config.toml
loss = "softmax"
embed_dim = 384
encoder_patch_size = [4, 4]
encoder_conv_stem = false
text_encoder_causal = false
text_encoder_num_experts = 4
residual_init = "scaled_by_depth"
precondition_frequency = 16
steps = 6900
Rows from block 5 of the text encoder, named by matrix and row number. Rows with one number belong to one attention dimension. Each number is 50 + 10 x the weight over the matrix's rms, rounded and kept within 0 to 99. All counts start at 0.
# q: attention query (text_encoder.blocks.5.attn.q.weight, 256x256), inputs 0-85
# k: attention key (text_encoder.blocks.5.attn.k.weight, 256x256), inputs 0-85
q.142:36 47 51 39 64 44 52 47 49 60 47 41 69 48 58 52 54 61 63 55 43 57 49 54 33 48 46 48 43 53 22 68 56 54 42 39 52 53 56 51 52 61 64 38 52 52 56 40 38 51 53 58 54 53 40 56 65 54 56 44 52 36 55 42 54 41 52 55 46 52 45 62 62 61 38 31 31 65 42 54 58 50 48 38 48 46
k.142:59 49 55 54 49 39 48 56 61 44 50 51 30 56 55 73 32 41 57 61 42 43 66 51 67 28 47 60 59 39 58 58 66 52 53 42 65 54 46 52 58 52 40 58 40 50 60 36 57 51 56 56 38 44 56 68 40 33 42 28 61 57 40 59 48 39 37 47 58 42 50 36 49 46 49 33 44 47 69 49 44 49 47 52 44 57
q.143:65 39 38 64 59 34 43 57 65 51 62 48 60 66 56 51 52 44 49 49 68 61 54 53 27 36 60 54 62 58 32 64 54 56 55 52 68 49 44 51 52 43 30 44 58 55 46 48 51 61 53 57 55 60 58 64 53 67 35 45 35 30 44 43 45 48 36 52 41 56 57 59 61 52 56 48 42 64 39 45 39 31 48 54 79 48
k.143:50 51 41 65 53 48 53 55 61 44 51 65 64 53 50 57 52 50 44 62 48 51 51 39 43 46 37 57 45 43 54 58 42 55 47 43 62 45 54 55 39 31 47 65 57 49 54 48 51 65 56 46 37 56 39 62 50 41 42 31 45 36 39 57 47 61 47 57 56 44 53 50 48 55 45 47 60 55 46 43 53 55 47 59 31 54
q.144:35 57 51 41 56 41 56 42 43 50 46 58 77 27 38 40 56 60 73 66 58 49 59 47 63 52 51 39 50 56 71 58 46 68 35 70 33 70 36 55 41 54 61 38 52 44 53 46 36 50 59 42 43 51 35 44 51 52 55 45 60 57 60 47 64 69 53 51 56 50 38 50 48 43 45 34 61 65 49 61 53 61 60 33 60 52
k.144:53 31 36 51 50 49 36 35 70 53 65 37 50 73 52 62 47 43 60 53 38 51 51 57 39 46 61 36 40 45 45 50 55 30 45 45 56 67 48 58 60 51 67 26 46 69 64 58 51 41 50 32 39 62 48 48 57 54 46 42 65 58 61 73 45 63 46 43 53 51 42 35 46 40 56 44 57 70 69 39 37 75 49 48 58 53
q.145:62 49 56 47 39 61 52 55 40 61 59 51 49 35 40 45 52 44 36 41 53 60 50 44 49 48 55 51 55 51 44 47 51 35 58 65 33 35 58 54 66 43 48 62 55 46 41 60 48 45 53 31 36 47 53 22 49 49 66 30 61 54 50 44 56 58 47 56 39 57 48 50 50 33 30 71 60 45 29 33 62 44 34 50 55 49
k.145:57 46 40 42 34 65 62 46 40 54 48 58 51 53 52 36 65 57 53 44 59 50 48 48 46 61 62 59 53 58 56 37 58 47 53 57 38 53 38 28 48 39 47 35 49 40 57 54 38 44 58 56 59 63 56 53 48 54 53 53 56 42 55 61 60 46 62 37 57 64 46 49 42 66 64 55 63 43 60 67 49 57 57 65 55 52
q.146:45 47 51 63 51 60 45 39 55 52 41 31 47 55 50 53 58 34 52 35 47 47 49 51 49 57 37 63 52 58 32 37 55 43 48 24 65 44 36 44 37 59 45 48 61 57 45 37 39 46 54 60 53 44 58 51 44 60 43 48 28 29 50 49 32 60 49 59 36 70 36 64 57 69 69 32 38 58 46 40 57 26 50 34 48 43
k.146:48 52 52 57 53 61 53 59 52 48 14 63 56 53 49 54 44 45 30 49 37 58 46 44 71 50 51 63 57 43 60 47 53 54 38 62 46 40 56 60 57 47 42 49 38 64 58 47 61 49 56 44 43 53 51 62 59 61 53 23 49 47 38 59 58 61 56 48 40 39 46 54 49 43 51 44 49 62 40 39 61 49 60 49 44 36
q.147:62 53 63 57 46 46 59 47 56 46 64 48 51 60 66 58 45 30 46 41 49 45 56 45 60 46 41 56 56 24 51 49 41 56 63 57 52 59 36 27 39 51 52 60 67 55 63 60 42 44 65 49 39 49 51 54 45 43 41 39 56 51 59 42 51 47 48 48 67 57 59 50 61 34 69 47 52 42 48 33 57 51 53 58 53 41
k.147:45 41 44 43 37 75 48 43 41 48 44 59 73 51 40 48 55 53 41 38 52 37 48 59 38 47 56 64 38 43 61 45 28 36 41 58 55 64 48 41 39 53 58 53 50 57 48 61 48 60 42 54 58 55 39 51 40 62 52 41 33 57 49 25 45 61 52 40 51 59 51 50 58 54 56 54 42 45 50 32 42 55 38 59 70 51
q.148:42 45 55 45 46 53 42 43 35 66 50 51 50 56 65 63 44 42 68 47 65 44 47 53 50 52 51 54 46 53 52 50 52 62 47 55 45 28 37 62 34 46 66 47 43 49 40 53 55 58 49 63 45 59 47 51 46 30 55 35 38 64 47 42 59 48 63 42 40 52 66 74 56 63 43 38 55 30 68 53 43 59 40 44 52 43
k.148:43 42 53 42 51 55 47 52 53 69 60 48 59 56 51 42 50 43 44 45 46 44 26 51 58 56 49 54 56 49 35 49 60 51 67 60 47 64 45 43 37 37 54 51 29 57 31 32 56 61 31 52 39 61 55 32 36 54 55 50 63 35 61 34 40 61 46 37 76 58 63 54 57 49 42 46 43 44 57 34 47 47 54 54 45 59
q.149:63 47 62 46 37 61 66 48 53 56 38 51 49 61 62 38 42 44 42 61 56 57 63 44 64 67 47 38 53 27 52 41 35 49 50 58 62 55 45 45 60 66 55 42 59 77 47 43 72 35 61 50 54 57 69 47 54 62 64 66 46 41 57 55 54 31 51 58 54 63 52 56 36 60 58 50 44 53 59 60 52 48 61 45 32 62
k.149:38 35 52 40 51 58 59 72 23 35 50 60 66 40 44 53 35 74 42 49 63 45 35 42 53 49 52 53 45 58 47 58 60 59 50 64 52 55 61 66 46 47 56 61 57 50 58 47 46 70 61 58 76 53 45 49 51 55 45 56 52 72 48 46 56 46 58 43 55 46 66 40 52 45 70 60 63 43 35 63 65 63 34 55 70 46
q.150:40 53 48 56 42 71 33 39 57 38 52 53 66 45 58 47 69 60 39 38 49 30 42 45 55 37 56 60 48 33 50 52 42 54 51 49 50 56 32 60 29 46 77 42 30 46 48 42 44 69 57 42 49 55 61 47 45 39 44 47 51 48 41 57 42 57 57 52 49 58 59 48 44 34 37 44 54 56 65 54 47 53 59 43 43 67
k.150:64 39 51 64 60 34 56 35 55 51 58 55 75 60 50 62 50 50 55 49 52 63 50 48 52 51 50 53 63 46 26 60 52 36 53 48 48 38 52 64 72 49 56 60 44 52 50 39 62 41 41 59 40 56 55 40 62 61 60 54 47 55 64 44 55 65 56 48 67 59 58 33 63 59 38 49 42 62 60 50 44 55 42 57 53 44
q.151:50 38 52 46 45 50 58 52 52 60 45 52 31 35 45 54 33 28 52 47 46 42 61 49 51 52 47 53 53 60 46 51 30 39 66 31 41 36 47 69 70 63 40 61 52 46 38 46 51 41 60 64 45 49 55 56 46 46 34 47 47 41 40 36 62 59 51 49 39 64 57 63 56 56 63 51 53 43 53 42 44 36 45 37 48 43
k.151:46 31 57 67 51 59 41 55 55 57 65 62 58 49 59 59 52 59 40 58 49 58 47 55 44 57 61 51 53 27 57 39 39 54 48 51 56 56 45 53 41 47 57 63 54 44 54 50 44 53 52 53 49 40 49 62 48 51 41 50 51 56 44 62 62 55 50 41 42 38 53 58 56 66 47 43 53 62 39 56 44 41 46 56 49 42
q.152:46 56 48 58 63 29 41 53 53 36 48 45 63 53 52 61 59 53 48 32 42 62 62 56 33 53 46 58 67 55 35 62 51 49 60 51 46 37 46 40 43 55 61 54 54 47 43 47 62 56 45 42 62 44 34 68 63 41 48 36 38 31 44 46 55 43 42 54 61 66 57 54 56 40 47 34 40 56 60 34 31 59 45 53 66 23
k.152:54 61 52 42 50 40 44 47 42 54 43 63 48 54 30 51 65 52 31 69 50 45 52 58 69 46 30 48 22 43 77 42 61 45 37 49 55 74 49 49 46 47 35 39 43 42 46 38 58 70 56 50 61 55 52 33 60 46 57 56 58 58 50 51 51 61 45 53 35 49 47 41 57 53 45 70 57 34 57 45 58 51 46 48 37 58
q.153:49 51 47 46 63 56 59 45 33 58 39 62 55 51 63 56 48 43 51 49 51 67 48 44 58 46 60 38 49 44 58 57 43 38 34 56 44 43 47 57 56 54 62 60 60 64 56 45 52 49 50 49 68 29 64 50 49 55 57 61 54 47 51 51 35 60 46 46 54 40 47 33 35 37 46 48 55 57 48 47 46 42 45 44 43 58
k.153:55 50 55 62 37 51 41 54 36 47 64 50 60 36 65 49 55 54 68 63 65 41 28 40 38 63 66 39 51 46 46 53 64 52 57 45 42 44 67 40 40 54 32 67 51 54 44 60 38 50 45 39 48 55 57 51 50 53 49 53 42 51 49 46 40 56 52 30 48 39 46 51 52 52 41 39 49 39 40 33 47 54 42 66 38 50
q.154:35 35 55 73 43 42 47 56 58 60 47 48 60 64 63 47 49 61 56 57 48 68 43 52 52 39 55 33 36 62 41 57 38 38 48 20 44 40 44 58 65 58 27 60 53 49 60 67 51 42 68 62 57 41 47 64 78 50 51 40 57 38 50 53 79 28 44 55 37 58 55 47 83 49 59 63 45 63 37 42 55 78 69 39 35 42
k.154:50 41 54 62 39 58 30 62 31 65 41 34 23 47 55 38 66 61 33 56 38 41 52 71 67 62 51 60 38 55 63 62 45 35 49 70 44 73 56 36 46 42 47 61 63 42 47 57 48 65 44 49 59 51 29 60 61 43 53 54 48 72 50 50 48 49 35 64 50 54 47 40 52 36 54 74 42 45 62 46 40 39 49 49 63 53
q.155:58 44 52 57 30 44 44 48 26 47 45 46 37 53 64 42 52 53 38 60 31 47 48 55 50 70 39 50 54 51 50 48 41 46 42 57 50 51 60 42 52 55 37 58 51 62 44 56 54 38 44 50 32 45 71 48 57 47 41 59 53 34 53 33 48 47 57 40 47 53 39 52 51 52 42 51 49 38 62 43 52 44 70 62 34 49
k.155:52 48 65 33 47 53 41 47 68 65 36 66 51 57 38 54 39 74 47 67 48 49 59 59 55 55 54 47 52 55 49 50 38 67 49 52 52 54 49 53 46 59 54 62 55 51 76 63 60 54 48 61 57 51 31 58 58 49 48 39 39 53 46 58 47 50 40 53 54 44 55 49 63 39 46 50 32 54 42 53 60 51 39 51 59 43
q.156:41 55 36 66 46 64 61 39 48 44 60 39 51 40 65 49 54 65 55 56 64 38 47 38 50 46 66 61 45 45 48 42 62 52 42 31 40 56 60 60 46 35 29 55 55 59 62 52 49 43 59 64 67 47 47 47 52 56 51 63 40 55 41 41 51 64 39 46 63 38 53 46 48 55 58 42 56 50 62 41 38 56 67 43 66 66
k.156:55 46 43 47 64 65 56 55 39 70 64 63 52 63 61 55 64 47 47 36 40 58 53 68 48 27 48 52 56 51 46 42 48 44 58 68 49 53 41 63 48 60 52 41 36 50 43 47 39 49 51 52 43 61 98 39 45 55 57 31 41 52 60 56 54 62 46 49 54 56 49 53 67 47 53 62 44 41 55 69 54 42 41 43 58 52
q.157:51 53 87 41 34 57 35 44 39 30 55 49 46 46 69 48 44 46 30 60 46 37 49 35 52 71 48 41 60 59 51 50 46 61 62 62 59 38 38 52 50 59 62 67 42 50 39 52 53 50 68 33 47 35 51 45 51 36 58 46 59 53 68 49 55 52 53 64 33 52 38 42 39 59 61 42 39 47 59 55 67 44 66 47 61 56
k.157:51 38 58 57 60 45 55 32 46 56 58 49 56 43 57 44 19 56 75 50 45 48 63 59 52 55 46 60 49 46 39 51 69 48 30 51 65 40 53 51 47 57 53 47 63 49 45 22 58 62 43 59 70 50 58 46 63 71 39 52 48 42 57 46 59 36 37 33 49 69 54 51 52 46 53 52 52 51 57 42 53 59 45 62 54 54
q.158:45 64 33 61 34 65 52 45 41 49 30 44 42 39 50 38 51 62 55 66 38 46 24 40 47 49 52 43 47 48 42 48 45 62 44 23 50 52 37 59 46 50 47 47 45 48 59 42 44 63 42 56 38 61 54 47 34 53 44 49 53 57 43 45 69 41 46 52 41 52 45 51 60 44 45 53 52 40 44 56 40 54 40 41 43 65
k.158:56 42 57 35 56 59 53 44 55 53 55 44 42 47 57 73 31 36 41 47 48 53 70 47 41 45 46 51 47 50 37 50 38 36 51 74 64 42 61 46 54 57 54 45 62 59 34 54 47 50 63 46 29 72 59 63 45 67 38 41 50 55 54 43 46 54 48 48 57 46 59 64 62 53 40 40 50 59 57 75 53 51 33 48 48 51
q.159:60 43 26 67 47 11 45 47 48 62 38 32 50 51 66 31 39 60 27 67 46 46 42 61 46 58 52 41 79 67 42 52 51 71 60 54 56 45 61 30 58 58 39 68 55 53 64 14 39 35 66 60 78 60 46 51 63 53 50 55 41 40 55 53 38 42 46 78 46 40 40 66 40 66 55 50 47 53 47 51 55 62 35 44 45 34
k.159:58 64 49 53 68 42 22 61 60 34 44 44 38 58 48 65 21 54 50 59 42 45 52 55 70 49 53 57 43 39 61 57 61 52 38 61 60 44 62 36 41 65 63 44 56 40 52 55 48 68 28 40 50 57 40 68 48 53 65 36 45 59 43 58 58 56 49 57 40 68 50 44 75 61 67 54 52 42 63 58 48 37 74 25 27 44
q.160:49 58 54 44 34 64 46 43 48 54 66 60 50 27 57 42 48 51 64 51 53 54 36 48 68 49 44 65 63 44 61 45 49 61 76 60 58 44 42 63 33 51 56 56 58 39 53 42 39 57 42 48 44 55 49 49 36 56 66 61 27 49 61 53 52 58 66 37 42 50 52 49 41 47 47 47 66 38 39 66 69 48 43 42 66 37
k.160:61 50 39 47 47 62 60 40 44 47 54 42 57 62 54 55 60 55 43 35 49 59 43 50 37 23 52 38 56 49 55 55 40 52 38 52 37 41 57 44 52 42 52 39 59 54 53 49 41 45 54 65 44 59 43 38 56 48 58 73 41 47 59 50 34 50 59 49 55 43 32 43 51 42 61 29 52 47 49 42 57 52 51 33 43 41